{
  "image_size": 32,
  "rotation_deg": 10,
  "encoder_patch_size": [4, 4],
  "encoder_kernel_size": 5,
  "fusion_encoder_width": 384,
  "fusion_encoder_layers": 8,
  "fusion_encoder_activation": "relu",
  "fusion_encoder_qk_norm": true,
  "fusion_encoder_parallel_block": false,
  "beta2": 0.999
}
Rows from block 3 of the image encoder of a small model that answers yes/no questions on an image's attributes, named by matrix and row number. Rows with one number belong to one neuron. Each number is 128 + 24 x the weight over its row's rms, rounded and kept within 0 to 255. All counts start at 0.
After each neuron's rows are labels from the 100 images, of 14976, where the neuron reaches its highest value: "peak at" is the part of the image that holds the peak. Only what is clearly more common there than usual is listed. The data: rendered roads seen from a driver's seat, with toy cars, trees and houses. In brackets: how many of the 100, against the usual share in percent.
# fc1: MLP up (encoder.blocks.3.mlp.fc1.weight, 320x160), inputs 0-159
# fc2: MLP down (encoder.blocks.3.mlp.fc2.weight, 160x320, transposed), outputs 0-159

fc1.287 [126 174 154 153 220 109 117 122 114 132 109 107 153 137 160  89 121 132  99 138 128 121 155 122 129 148 120 101 128 137 159 125 122  83 100 108 114 146 168 105 144 117 135 166 155 156 131 119 136 109  96 114 118 139 126 146  99  92 149 103  82 122 162  99 143 145 119 167 127 118  95 143 107 173 159 116 135 119 100 130  99 127  64 106  95 136 111 101 146  97 118 119 102 141 120 150 179 105 105 129 124 113 130 146  94 133 159 128 114  96 145 133 161 109 135 130 145 128 108 123 150 131 171 139 159 131 122 114  87 106  94 156 121 136 153 120 152 137 121 109  89 165 148 143  94 108  98 183 139 114 127 114 180 132 135 148 155 147 134 140]
fc2.287 [126 108 132 117 142 121 168 145  95 137 148 111 128 166 146 109 131 109 134 116 148  85 154  93 106 165 107 152  90 127 163  95 159 117 138 135 129 146 147  99 104 145 141 129 101  98 114 145 146  92  91  99 111 144 148 131  90 135  88 121 152 139 106  97 122 120 174 141 133 143 105 139 142 117 113 138 106 110 142 133 113 161 132 132 152 117 159 114 108 160 104 138 168 157 104  99 129  69 169 141 104 145 109 138 118 127 161 129 129 150 127 128 146 192 112 132 121 130  80  71 101 159 115  85 119 115 113 127 158 153  99 124 112 156 113 134 121 101 107 141  73  98 156 115 112 134 118 145 117 147  66  97 173 166 118 122 103 105 104 134]
peak at: bottom centre (61 vs 9.4)

fc1.233 [122 119 140 141 140  90 137 135 124 133 148 180 165  93 116  97 117  97  98  78 119 113 127 118 125 151 154 160 176 107 123 119 103 121 117 123  96 132 121 107 157 118 148  96  48 138 125 128 105 146  98 112 123 118 105 129  87 119 143 121 124 123 115 147  94 126 121 135 155 123 142 109 129 117 122 118 126 145  76 124  91 138 131 122 176 144 154  69  72 118 114 123 105  90 117 116 121  94 128  88 157 147 161  70 179 121 120 132 111 139 126 133 139 178 112 121 137  96  74 132 135 119 122 203 138 130 119 182 150 126 115  82 141 137 125 114 158 131 160 137 134 140 121 148 119 139 144 119 135 112 108 139  89 128 127 107 109 128 124 119]
fc2.233 [109 164 127 111 143 122 138 124 134 105 143 145 108 141 140 105 161 159 170 131 126 167 116 120 156 145 151 108 142 152 124 100 157 209 169 117 101 129 104 140 144 127 108 125 133 123 104 118 103 128 177 133 101 149 114 150 129 164 132 163 143 188 125 130 118 114 118 130 136 106 111 116 129 142  95 108 158 152 112 132 134 128 125 168 159 140 171 144 122 126 153 173 129 171 179 126 134 178 112 107 154 111 126 155  82 121  73 111  97 137 122  79 124 110 140 108 121 142 119 136 126 131 102 113 106 134 169 108  98  97  96 100 145  75 151 123 132 128 141 121 115 123 131 161 112 152 115 120 177 154 128 127 105  82 131 134 108 172  90 139]
peak at: bottom centre (43 vs 9.4); bottom right (34 vs 14.1)

fc1.292 [110 122 150 146 153  78 132 142 126 146 139 141 122 133 126  94 133 100 137 125 120 129  71 119 165 173  80 159 121 135  99 170 119 109 168  76  95 140 109 123 108  93 124  83  92 147 136 121 108 140 135 119  95 141 117 148 114 145 101 162 114 158  72 140 104 141 103 107  95 122 143 138 120 133 123 129 123 114  95  95 120 112 130 132 158 130 132 133 128 144 122  87 130 143 138 161 138 113 113 127 106 138 223  93 134 104 145 122 142 137 149 120 102 131 107 164 119  97 119 148 118 168 134 215 117 124 130 146 156 108 110 127 145 103 105 162 115 133 102 130 125 163 143 131 110 129 147 142 120 159 149 148  85 102 135 123  89 126 121 110]
fc2.292 [ 70 128  97  96 142 110 129  99 116 109 115 108 147  94 160  90 172 182 137 164  93 146 126 180  95  89 111 134 153 127 129 146 146 117 152 141 129  96 109 102 113 144  98 123 130 141 132  81 106 114 147 174 116 162 124 148 164 128 140 137 148 171 101 150 138 125 106 111 105 130 170 114 143 130 111 137 166 147  96  86 105  99 123 171 140 132 105 118 116 110  91 132 107 127 141 133  97 110 100 146 128 122  91 105 107 110  94 107 135  98 136 120 143 122 125 163  85 148 124 157  76 122 102 118 122 116 130 115 124  77 130 102 115 164 135 133 138 131 107 108 123 133 102  93 122 125 134 101 139 135 141  91 128 153 118 144 173 181 163 119]
peak at: bottom left (66 vs 14.1)

fc1.106 [122 126 122 118 114 108 105 150 128 103 102 104 125  66 134 132 124 121 118 132 150  73 110 121 180 136 105 167 135 161 105 113  76 173 116 127  96 136 130  92 114 142 102 171 153 112  94 130 122 180 123 115 140  98 131 141 122 149 103 142 155 137 105 103 135 128 133 122 130 123 112 116 106 117 107 149 111  78 173 118 143 136  85 125 156 138 110 140 107 126 100 134 137 113 127 135 113  64 124 128 129 148 189  92  98 122 157 101 115 130  97 142 135 149 126 165  98 100  83 133  99 132 167 137 120 111 115 127 133 168 125 120 143  92 121 131 119 184 164  80  99 139 112 112 110 188 139 169 138 112 135 149 152 100 142 125 120 144 131 120]
fc2.106 [141 136 126  87  89 109  94 161 101 135 115 105 155 128 123 140 143 121 144 166 124 131 132 169 137 143 113 134 131 151 106 141 108 126 138 134  95 128 136 154 161  77 126 152 110 114 169 124 136  95 142 168 184  98 124 143 139 144 126 150 111 128 145 145 127 147 136 142 142 114 158 135 125 106 165 151 138 137 150 106  90 134 104 147 134 140 162  90 119 141  93 114 141 174 108 103 148 195 114  80 139 126 152 129 142 178 127  52 145  89 106 113 129 108  90 148 118 162 136 146 173  89  93  94 104 101 103 130 122 134  95 130 155 159 113 122 136 149 118 144 141 140 146 146 149 102 143 134 138 114 116 159  91  78 143 126 111 132  89 149]
peak at: bottom centre (40 vs 9.4); bottom left (34 vs 14.1)

fc1.227 [196 138 114 125 155 144 147 136 124 128 150 116 145 117 164 126 112  76 114 122 122  98 172 122 126 142 164 151 109 133 131 114 168 106 112 118 142 185 125 117  95 129 141 107 118 116 142 107  80 136 132  98 103 109 132 159 121 152 137 103 130 143 131 105 156 145 185 129 140 148 133 115 119 104 106 121 176 159 106 128 134 161 131 121 146 140 116 137 145  90 121 172 136 117 147  95 138 131  86  88 119 168 153 132 138 115 133 103 128 132 143 144 129 104 142 130 177 142 183 117  65 112 121 100  75 152 172 191 134  77 121 135 130 107 115 153 148 136 107 172 131 152 143 143 138 151 154 160 102 115 124 143 143 138  90 121 123 109 135 124]
fc2.227 [136 133 114 114 119 118 169 126 143 140 118 137 159 139 160 133 123 119  89 137 118 144 106 172 160 106  90 165 121 125 113 163 101 110 141 109 137 143 129 139  88 177 123 142 138 171 112 130 165 116 110 113 139 122 116  95 137 141  87  82 108 132  80  96 152  95 121  95 112 123 170  93 136 114 127 159 147 120 153 162 120 105  81  93 160 142 168 129 123 134 126 154 113 146 138 160  83 115  80 106 128 148 109 146 174 144 119 133 135  86 149 155  89 158 135 125  75 151 161 108 145 127 133 131 132  71 124 117 154 119 137 137  85 103 122 111 105 101 163 144 109 119 111 140  90 142 141 150 137 105 144 119 136 149 162 181 124 125 154 128]
peak at: top centre (25 vs 9.4)

fc1.192 [116 122 118 162 128 132 145 110 150 128 157  71  92  83 149 116 146  87 116 129 175 131  81 116 130 129  95 107 123 144 136 143 126 116 124  93  92 147 123 121  95  89 107 196  49 146 120 143 166 149 172 112 114 124 110 117 109 155 112 116  89 146 135 121 126 109 119 128  95 141 118 122 150 154 148 124  60  68 137 127 121 117 149 129 146 124 128 128 101 139 115 136 151 128 127 129 113  78 165 142 142 108 117 140 128 127 161 138 114 125 133 186 141 141  85 124 129  92 110 134  74 122 135 126 102 141 132 166 123 146 137 171 162 130 170 162 106 125 110 120 123 149 108 146 134 138 129 139 151 135 110 118 116 136 117 125 101  74 133 129]
fc2.192 [148 134 101 139  84 157 114 132 131 112  96 127 113 120 133 129 125 131 165  92 109 121 156 140 101 119  99 167 112 177  83 103 174 124 163 118 149 148 146 102 131 143 176 114 130 165 128  93 144 178 120 137 178 122  99 122 139 158 158 128  74  93 106 143 129 143 155  90 131 144 128 145 142 111 170 141 155 159 124 158 100 137 108 138 167  86 138 174 120 148 116 128 120 101 135 108 137  83 130  96 179 156 127 132 165 129 147 110 136 116 173 121 123 140  95 120 115 120 146 177 119 130 112 117 158 130 106 124 144 104 122 118 131 104 111 124 115 105 150  84 150 147 121 106 100  79 128 116 117 164 147  94  97 104 147 151 154 115 148 132]
peak at: bottom left (59 vs 14.1); bottom centre (28 vs 9.4)

fc1.85 [175 122 145 172  62 115  98 123  94 136  98 119  94 125 134 111 163 133  92 128 116 115 129 109 133  94 101  62 156 140 119 142 161 119 130 110 143  89 123 148 120  94 153  98 173 104 118 141 140 139 124 123 129 145  83 158 107 128 123 108 154 111  88 106 150 119 132 112 106 164 147 144 165 131 137 133 150 136 116 141 128 159 164 134 151  83 115 141  87 138 149 135 164  98 141 156 146 105 110 143 165 160 126 158 111  99 107 122 154  85 140 138 118 141 124 106 115  79 142 169 138 108 165 154 107 134 108  98 112 121 135 117 129 116 129  97  68  92 104 120  96 142 140 175 122 125 148 137 126  95 113 126 112 153  99 153  96 114 135 102]
fc2.85 [136 107  73 124 160 175  64 145 108 138 140 106 121 145 117 122 137 152 110 151 146 159 157  64 122 122 121 134 110 144 168  97 170 120 115 152 131 138 110 133 128 134 150 147 149 124 116 162 137 120 106 134 159 120  98 143 125 115 111 122 110 171 130 136 121 115 104 198 178 102 108 133  93  88 142  99 115 160 102 119 137  86 128 147 132 117 153 151 111 109 152 118 106 133 173  93 124 150 108 129 109 117 124 122 108 129 127 157 121 108 132 108 148 193 135 105 165 119 120 141 141 133 141 148 109 125 117 137 120 153 183 117 146  91  84 124  96 140 110 115 129 116 148 155 110 106 125 193 140 140 157 109 133 170  99 105 122 132 163 109]
peak at: top centre (43 vs 9.4)

fc1.166 [134 132 125 121 126 120 131 115 132 112 152 108 125 126 156 116 113 140 158 121  96 123 161 149 131 105 166 129  96 114 126 111 139 119  82 104 140 150 139 129 118 142 154 125 120 155 115 114  85  98 131 113 120 170  98 126 143 113 133 116  93 168 126 125 123 181 122  88 123  93 177 102 140 180  98 148 151 117 146 114 111 151 119 153 156 112 124 159 122 151 162  86 155 151 141 153  93  90 114 163 142 135 130  92 138 134 139 103 132 180 110 104 149  94 149  63 147  87  99 130 121 165 140  89 152 156  98 145 110  92 102 132 149 143  72 120 114 132 103 109 127 123 150 171 119 121 155 126 111 131 131 100  62 125 141 147 117 111 172 132]
fc2.166 [ 87 122 139  98 121  95 103 137 136 153 136 131 170 165 133 120 109  89 103 126 111  86 117 112 143 119 117 101 135 104 129 121 151 111  98 108  90 106 154 109 118 126 125 122 142 156 103  85 113 147 140 173  94 119  81 134 194 141 118 119 149 193 142 149  98 106 142 130 128 112 110 175 158 150 196 132 155 119 163 147 113 142 161 119 143 110  95 178 144 104 132 131  97 114 140 153 103 125 128 144 141 114 123 110 158 121 104 109 142 120 133  99  71 125 131 148 155 130  83 127 120 133 148  96 171 115 124 126 112 157 132 141 120 119 178 100 181 135 121 115 110 132 100 151 143 137 128 138  84 112 151 158 162 139 138 142 117 122 135 104]
peak at: bottom centre (63 vs 9.4)

fc1.135 [179 179 131 153  88 123 134 161 102 131 151 141 165 130 142 121 123 130 119 122 117 157 107 136 160 141 138 128 138  99  79  79  91 120 155 133 112 119 144 126 142 123 130 153 132 144 101 116 134 112 130 136 114 122 152 135 146 121 116 126 125 130 103 149 108 148 121 139 115 106 145 141 151 112 160 108 139 146 148  85 103 111  81 149 136  93 135 126  85 158 150 135 103  84 132 130 141 126 167 173 151 114 100 125 183 137  78 134 161 130 111 135 159 106  90 114 107 145  86 157 134 150  60 132 107 101 136 108 147 108 170 137 190 111  76  95 139 125 129 126  86 137 132 129 131 188 140 106 108 133  99 113 138  89 133 144 119 115 139 145]
fc2.135 [128 196 124 144 119 131 129 111 106 123 128 167 139 118 114 163 138 156 117 170 107 147 143 141 114 165 148 119 114 148 144 133 114 137 144 129 135 129 124 163 129 156  98 141 102  88 178 114  79 101 132 144 162 145 118 126 108 121 147 122 124 187 165 122 119 126 136 127 128 147 126 126 134 157 124 123  77 127 202 148 128 141 141  96 107 137  66 133 126 137 167 156 165 149 139  63 119 109 116 150 118 120 125 121 132 130  87 169 126 127 136 105 154 104 110 115 128 151  71 134 138 163 135 110 146 159 133 134 129 168 141 119 115 153 139 101 166 121 110  93 129 100 145 142  88 133 119 140 139 126 151 140 167 126 166  69 148 133  92 114]
peak at: top centre (32 vs 9.4)

fc1.71 [147 128 147 139 136  97 139 134 112 133 105 108 110  93 101 131 139 121 128 102 104 128 115 110 134 111 137 155 140 125 131 139 126 125 108 137 129 122  81 126 141 125 168 123 142 123 134 137 169 129 173 116 120 159 148  80 127 117 140 122 100 152 137 143 131 106 151 145 141 162  91  92 163  53 120 125 131 114 141 129 132 140 155 123 132 140 115 152 163 102  50 132 179 166 150 119 128 138 102 181 150  96 129  94 117 100  98 147 101 131 140 151 101 118 122  83 151 115 124 104 138 127 144  73  58 118 138 116 124 120 156 158 134 128 133  78  83 136 134  85 130 149 127 136  96 134 123 144 137 119 130 111 120 180 111 167 162 167 131 164]
fc2.71 [ 92 134 179 102 139 141  97 129 115  88 115 111 119 114 105 100  94  93 144 132 154 131 101 132 104 116 164 157 157 122 109  96 186 153 151 149 144 133 115 133 164 131 114 143 102 106 102 122 169 149 117 128 130 153 169 158 107 130 118 125 120 119 111 137 109  97 131 126 105 130 144 105 134 134 113 139 112  88 119 123 123 139 110 104 128 112 132 181 161 105 121 122 101 113 109 106 104 148 147 125 116 156 145 190 102 123 112 162 109 144 122 148 166 103 112  96 142 192 118 139 142 139 166 171 113 139 179 109 137 115  68 121 119 151 149 133  93  95 163 130  95 163 124 125 105 114 154 121 153 155 113 146 105 153  72 120 127 101 164 136]
peak at: bottom centre (46 vs 9.4)

fc1.107 [137 142 121 125 110 123  99 129 102 160 101 129 100  87 111 110 154  74 122 122 120 132 141 147 164 155 143  95 120 128 117 130  90 147 132 135 123 113 119  96 125 131 102 169 108 117 125 150 115 124 126 131 170  91 135 132 138  98 106 121 149 167 145 197 114 120 148 174 135 130 140 129  94  98 172 111 169 112 162 137 133 161 129 127 111 122 145 168 136 147 124 116 189 154 145 148 104 124 134 130 101 118 168  96 137 124 132 138 148 113 110 207 155 154 141 143 141 153 114 142 148 132 127  92  96 123 156 163 150 162 109 140 121  99 165 109 136 119 116 166 115 183 111 109 149 138 156 136 175  86 145 102 144 147 117 156 149 131 159 144]
fc2.107 [126 139 156 142  96 168 159 142 141 135 115 109  97  72  98 112 146 135 138 149 179 142 114 125 185 118 122 106 118 108 132 139 127 120 172 110 137  95 110 114 141 116 130 114 106 112 151 130 119 131 131 138 123 105 149 116 153 127 122 132  89 131 183 120 151 104 119 144 164 107 169 130 100 166 155 168  81 174 156 146 108 156 111 119 134 113 159 149 129 148 126  90 136 163 143 125 122 178  91 104 149  98 160 159 169 157  68 149 113 139 138  97 150 108 121 149 135 125 134 127 103 112 108 142 117  90 110  97 144 115 117 137  93 124 115  93 138 108  81 112 109 111 150 154 188 160 127 115 115 111 110 112 148 111 114 164 150 132 162 123]
peak at: bottom centre (30 vs 9.4)

fc1.171 [ 98 117 108 136 127 103 144  68 127 170 141 167 145 144 103 124 129 101 131 124  99 117 142 177 155 156 125 169 147  88  88 111 132 130 124 121 146 151  89 126 148 147 118 130 159 150 144 143 140 112 175 170 124  99 115 144 157 110 115 146  98 123 121 108 172 116 168 132 113 120 120 124 175 113  87 156 120  93 118 116 107 146 138 167 131 101 128 118 127 121 107 132  97 160 144 139 102 161 105 126 165 135 134 128 145 104 109 116 124 129  95 122 185 135 147 136 123 107 179 108 100 188 127 140 109 118 167 123 117 120 112 134 174 111 143  86 120 138  98 122 117  79 159 123 154 129 119 158 148  69 130 135  98 128  85 119 111 105  97 118]
fc2.171 [132 131 140 117 128  96 162 133  90 173 144 105  85 140  96 133 163 103 112 167 109 144 136 137  92 152 145 148 134 105 110 163 110 156 160 166 106 151 135 113 129 145 100 145 122 130  90 121 179 112 128 134  98 118 120 154 168  91 147 107 146 144 109  84 157 132 142 139 100 141 155 124 125 119 145 107 151 131 133 174 128 103 126 130 153 123 138 138 128 125  89 124 109 123 104 133 167 124 128 141 120 111 120 132 133 113 100 118 154 191 139  75 145 116 101 111 108 112 106 151 123 142 113 141 120  96 110 140 121 116 119 176 158 112 158  73 156 132  90  99 129  68 128 119 118 132 120 144 160  79 169 181 102  86  87 133 115 132 120 151]
peak at: top centre (32 vs 9.4)

fc1.304 [116 121 111  69  96  91 119 150  97 156 144 126 166 157 129 146 106 146 109 158 152 171 133  68 143  81 125 121 103 127 101 126  72 152 114 123 162 111 174 151 166 112 139 127 152 165 133 130 122 131 137 147 157 154  96 118 112 113 107 125 119 114 120 120 146 168 144 113  82 128 142 144 147 113 109  94 172  99 102 128 105 125 113 119  92 121 134 123  77 184 147 151 150 134 140 124 148  96 121 169 128 132 136 148 156 137 135 157  94 129 108 157 146  98 102 119 116 110 159 156  85 134 123 142 123  90 108 121 141 100 108 158 130 132 124 108 122 127  96 167 133 105 122 149  97 129 141  92 166 121  81  93 124 132 143 140 107 123 133  88]
fc2.304 [153 129 143 134 132 135 124 121 134 178 121 133 128  95 153 127 104 119  78  94 100 110 165  84  95 120 122  89 119 139 124 137  75 148  88 125 117 130 164 109  92  95 151 136  79 149 153 116 148 139 113  96 178 133 105 117 150 147 131 143 154 140  95 113 117 128 198 150  84 121 145 145 117 142 173 121 105 141 169 130 103 140 125 196  68 103 126 163 148 165 111 146 103 131 132 120 142 163 142 133 159 125 140 143  99 120 116 117 114 158 144 129 156 124 105  98 152 149 121 125 138 168 111 174 162 119 143 151 103 157 125 119 117 114 182 142 147 133 142 119 120 124 130 105 120 144 124 141 102  87 128 108 137 126 133 130  97 130 152  98]
peak at: top centre (49 vs 9.4); top right (42 vs 14.1)

fc1.256 [122  94 157 112 110 145 130 116 119 177 110 141 150  82 121 105 145  86 109 155 136 149 107 135 144 133 132 138 152 108 170 116 124 142 169 142 166 122 129 124  75 123 137 138  94 110 132 164 127 127 171 151 146 196 120 120  95 118 116 129 138 173 124 102 137  95 130 148 131 170  84 130 121 167 121 102 149 106 125  82 162  99 140 114 155 133 144 108 102 142 102 147 107 111 167 175 142 119 143 104 119 151  81 112 165  96 166 148 136 144 122 165 114  96 122 134 127 158 139 112 147  95 131 140 104 138 111 120 128 110 154 131  98 106 123 156 132 104 151 146 141 176 110 144 142  84 145  78 116 125 112 172 126 137 104 174 113 132 137 109]
fc2.256 [154 148 105 104 137  95 135 114 126 120 119 123 146 141 103 122 155 146 132 119 157 142 121 126 142 121 160  94 114 116 144  78 127 167 122 148 112 102 139 164 150 192 158 105 110 154  87 113 134 152 125  91  94 107 112 114 128 153 131 154 155 116 118 135 124 136 102 109 117 104 155 147 107  92 145  78 110 134 124 146 147 145 122 130 127 131 171 156  95 144 132 122 159 129 153 148 105 129 120 120 107  72 125 104 117  94  99 116 168 144 147  96 123 105 121 112 115 159 163 121 147 152 146 111 100 181 143 119  79 110  80 151 148 114 132 116 144 100  93  80 162 108 111 135 150 135 138  85 175  91 138 151 147  97 114 196 136 118 120 129]
peak at: bottom left (39 vs 14.1); bottom centre (29 vs 9.4)

fc1.104 [114 167 121 150 125 111 138 105 151 153 117 137 125 119 138 103 113 112  96  96 108 132 141 161 172 135 143 162 137 154 112 135 134 123 137 129 128 145 139  96 152 115 156 134 226 160 163  75 157 117 121 169  96 129 127 113 152 141 127 119 151 150 129  98 133 126 128 120 107 124 143 136 102 147  94 125 160 116 127 136 104 165  94 148  81 112 135 107 125  92 112 114 105  83 144 130 153 118 128 134  89 147 124 107 131 150 121 144 101 150 111 181  92 117 159 114 124 123 141 167 125  86 143  70  98 120 115 142 125 101 150 153  91 159 105  86 156 151 103 117  95 129 169 126 139 116 131 142 122 158 132 155 135 127 176 147 157 170 148 141]
fc2.104 [129 136 114 158 117 169 141 151 133 117 155  98 159 172 160 158 121 116 178 137 120 164 135 157 122 159 115 124 127 142 136 111 136  86 151 136 159 152 105  83 116  98 159 135 100 155 127 122 139 121 171 144 156 118 106 120 157 115 125  82  99 127 124 134  81 114 158 127 161 145  82 109 152 147 150 109 130 119 115 132 135 131  69 110 153 138  85 120 115 111 119 157  85 103  99 151 142 125 128 143 139 176 110 167 119 118 116 121 173 131 105 130 111 115 120 146 156 133 118  93 165  99 134 134 171  96 116 123 131 128  83  65 126 152 101 122 131 119 103 112 118 135 152 106 110 128 142 171 154 181 116 168 128 138 131  95 144  99 114  99]
peak at: bottom left (91 vs 14.1)

fc1.153 [156 142 119 162  88 115 113 134 110 111 152 105 137 144  99 120 120 158  93 130 110 134 114 154 123 111  98 159 127 126 164  92 127  85 158 153 138  83 116 119 121  95 113 117 146 120 102 140  95 134 129 115 103 141 171 137 100 116 130 182 106 129  98 151 136 164 125 136 164 140 117 150 141 123  96 114 112 157 100 149 152 148 161 147  86 120 157 122 165 167 172 151 105 143 141 119 152 130 174 104 116 128 128 122 152 111 130 117 140 132 133  90 121 123 133 154 151 144  94  92 119  97 170 129 110 158 131 122 138  96 123 157 100 126 130 131 106 101 142 107 113 111 159 175 119  82 178  75 117 120 151 144  98  92 124 152  52 140 110 135]
fc2.153 [101  76 122 143 139 124 115 114  88  76 172 136  80 140 114 155 142 133 137  99 144 152 118  81 135 130 124 117 122 114 132 106 169 123 148 125 134 117  90  88 120 113 133 148 167 126 125 119 122  62 115 121 117 134 113 131 117 114 111 141 151 182 111  97 139 106 135 166 147 146 146 149 118 121 141 161  97 156 132 158 169 138 158 100 124 109 123 189 145 137 130 179 133 103 144 156 150 124 110 135 158 116 144 130 185 124 121 131 137 141 121 134 139 127 131 147 155 160 147 123 146 122  63 111 125 144 127 172  90 127  94 128 147 139 131 100 133 133 174 177 128  97 122 105 145 125 138 120 161 110 138 134 116 103  93  86 129 166 172 151]
peak at: top centre (25 vs 9.4)

fc1.193 [117 115 115 132 111 119 129 106 119 104  96 158 121  80 136 113 120 110  71 115 127 134 133 129 144 143 180 156 117 140 101 118 133 139 130 135 149 104 122 127 113 119 173 108 154 154 157 103 134 104 153 156 123 164 153 102 148  78 116 109  94  95 105 155 123 131 135 134 126 148 132 118 127 121 144 137 152 107 109 132  92 121  94 136 101 143 162 108 119 124  78 108 125  72 114 179 139 129  99 186 154 121  71 133  86 184 125 141  97 119 127 165 188 105  91 105 179 157 110 104 145 121 131  88 102 134 103 153 102 127 133 160 109 149 148 149 155 156 123 102 131 123 125 122 124 127 119 137 121 129 140 137 102 146 132 135 120 104 155 187]
fc2.193 [126  71 149 155 103 134 128 153  86  63 171 106 125 140 105  95 137 107 189 100 155 126 137 139 111 187 135 116 127 132 141 134 115 137 137 113 116 182 130 140 108 140 174 132 137 128 151 114 156 142 145  99 122 136 143 148 144 158 107 151 113  93 122 105 159 106 132 121 108 125 122 108 147 135 145 147 120 146 136 158 134 135 133 108 144 103 161 127 105 128  96 133 134 117  90 163 165 141 190 136 158  95 104 148 103 105 118 119 166 164 124 153 120 182 108 102 121 136 136 111 117 164 126 117 109 138 145  55 136 134 103 129 142 128 100 157  83 134 104 119  92 127 147 121 102 146 144 142 147 151 153 124 112  89 135  74 139 108 126 115]
peak at: bottom centre (61 vs 9.4)

fc1.232 [177 107 116 150 160 129 139 102 167 118 100  97 174 141 166 138 132 137 165 115 103 142 182 140 147 157  99  90 114  75 141 146 149 105  90  96 148  98 130 152  97 105 131 152 138 130 119  91 139 173 171 114 135 100 103 115 104  83 124 120 126 157 152 142 117 114  93 121 115 149 131 119 106 112 143 161 164 130 118 124 122 155 107 114 128 172 119 137 116 166 117 125  52 150 162 145 122 108 131 131 143 128 142 125  94 156 121 102 140 126 149 124 127 162 135 170 166 136 123 134 154 137 134  92 110 144 132 109 137 140 115 170  76 154 109 150 151 116 154 148 123 158 140 136 114 110 171 133 110  88 162 115 127 153 111 155 126 136  97 132]
fc2.232 [110 158 104 131 148 137 144  69 162  93 100 137 142 134 154  96 152 112 145 167 134  93 146  82 134 103 136  90 133 160 145 132 153 119 116 125  99 132 155 118 120 147 123 115  64 114 149 133 149 120 138 141 110 115 119 148 100 143 142 108 128 152 143 141 123 144  95 128 117  96 139 131 124  70 121  81 157 151 116 137 139 111 162 159 103 130 127  91  95 140 125 169 121 109 143 106 105  52 109 137 135 133 155 101 141  93 138  84  96 141 131 147 129 151 162 153 104 148 126 130  89 123  71 155 141 112 124 123 177 124 158 125 120 106 101 104 149 136 140  78 119  96 152 155 116 120 155 134 155 108 112 140  93  87 117 135 109 125 113  96]
peak at: bottom left (40 vs 14.1); middle right (26 vs 9.4)

fc1.90 [156 134 139 112 112 119 159 161 131 157 150 172  98 107 147 105 109 123 117 142 125 161  99 102 156 150  96 147 125 108 158  97 169 108 152 127 131 134  86 176 124  84 126 120 119 121 123 144 103  93 118 150 126 158 122 119 102  92  97 128 138 135 138 127 124 127 132 115 144  86 158 118 125 136 129 154 172 158 132 184 126 118 169 168 159 107 133 138 119 106 126  76  88 136 169 140 157  96 146 127 132 141  90 104 100 125 148 114 101 152 117 139 106 129 146 106 120 122 112  95 159 108 129 115  73 144  94 107 140 132 116 150 124  91 144 162 158 120 131 166 127 136 127 173 137 118 134 113 145 137  78 136 161 103 114 199  96 113 157 154]
fc2.90 [124 154 127 104 123 151  99 132 142 146 145 136 127 139 124 130 111 123 160 143  92 128  95 130 132 142 140 124 118 136  75 106 109 115 113 152 148 115 143 146 127 113 133 139 128 132 113  87 168 121 151  83 173 139 156 106  93  95 116 141 162 150 154  67 152 159 107  63 124 108 157 111 144  98 135  75 145  98 149 141  89 151 109  78 162 116 161 127 140 109 121 103 128 118 112 143 145 114 109 168 101  89 172 141 122  96  94 121 105 181 108 169 143 140 139 110  92 134 108 157  89 122 144 129  97 144 109 129 157 112 130 154 131 119  53 148  99  98 120 101 142 130 113 127 148 157 110 130 132 125 144 150 163 119 131 147 145 105 141 140]
peak at: bottom left (69 vs 14.1)

fc1.54 [103 125 104  87 117  80 130 108 132 135 132 113 117 109 126 122 134 131  96 103 135 135 140  99 154 128  78 101 170 130 110 148  82 166 104  86 151 145 118 153 146 134 137  85 102 113 126 166 127 130 159 157 127 159 100  98 111 133 112 145 101  83 124  55 136 134 141 164  95  69 141 157 151 111 110 176 109  87 133 142 137 154 137 144 101 150 112 144 152 115 137 131 108 142 130 114 135 136 132 131 149  82 164 125 127 125 155 112 142 135  42 120 156 113 103 131 139 119 174 130 129 118 135 110 120 141 119 170 164 119  94 129 138 136 144  94 136 146 124 109 108 103 131 135 135 115 148 125 170  96 116 122 164 143  90 117 113 108 105 157]
fc2.54 [128 178  93 126 164  88 139 114 108  88 146 113 151  97 150 130 147 110 124 136 186 156 151 115 105 147 135 111 149 133 103 127 122  84 136 173 116  90 133 100 110 124 131 112 173 129  80 113 128 130 104 144  78 116 129 100 125 140 130 123  90 106 130 136 145 108  94 120 145 124 144 135 146 147 160 160 115  97 156 113  80 114 106 150  86 130 134 123 120 210 101 107 126 167 127  71 156 106 116 151 142 120 113 124 154 159  89 125 142 107 150  77 127 120 128 104 105 107 127 119 117 161 113 141 123 120 135 129 112 157  96 118 133  93 156 132 110 109 129 149 146 151 141 105 120 114  74 141  95 130 157 174 118 149 113 109 131 125 144 104]
peak at: top centre (62 vs 9.4)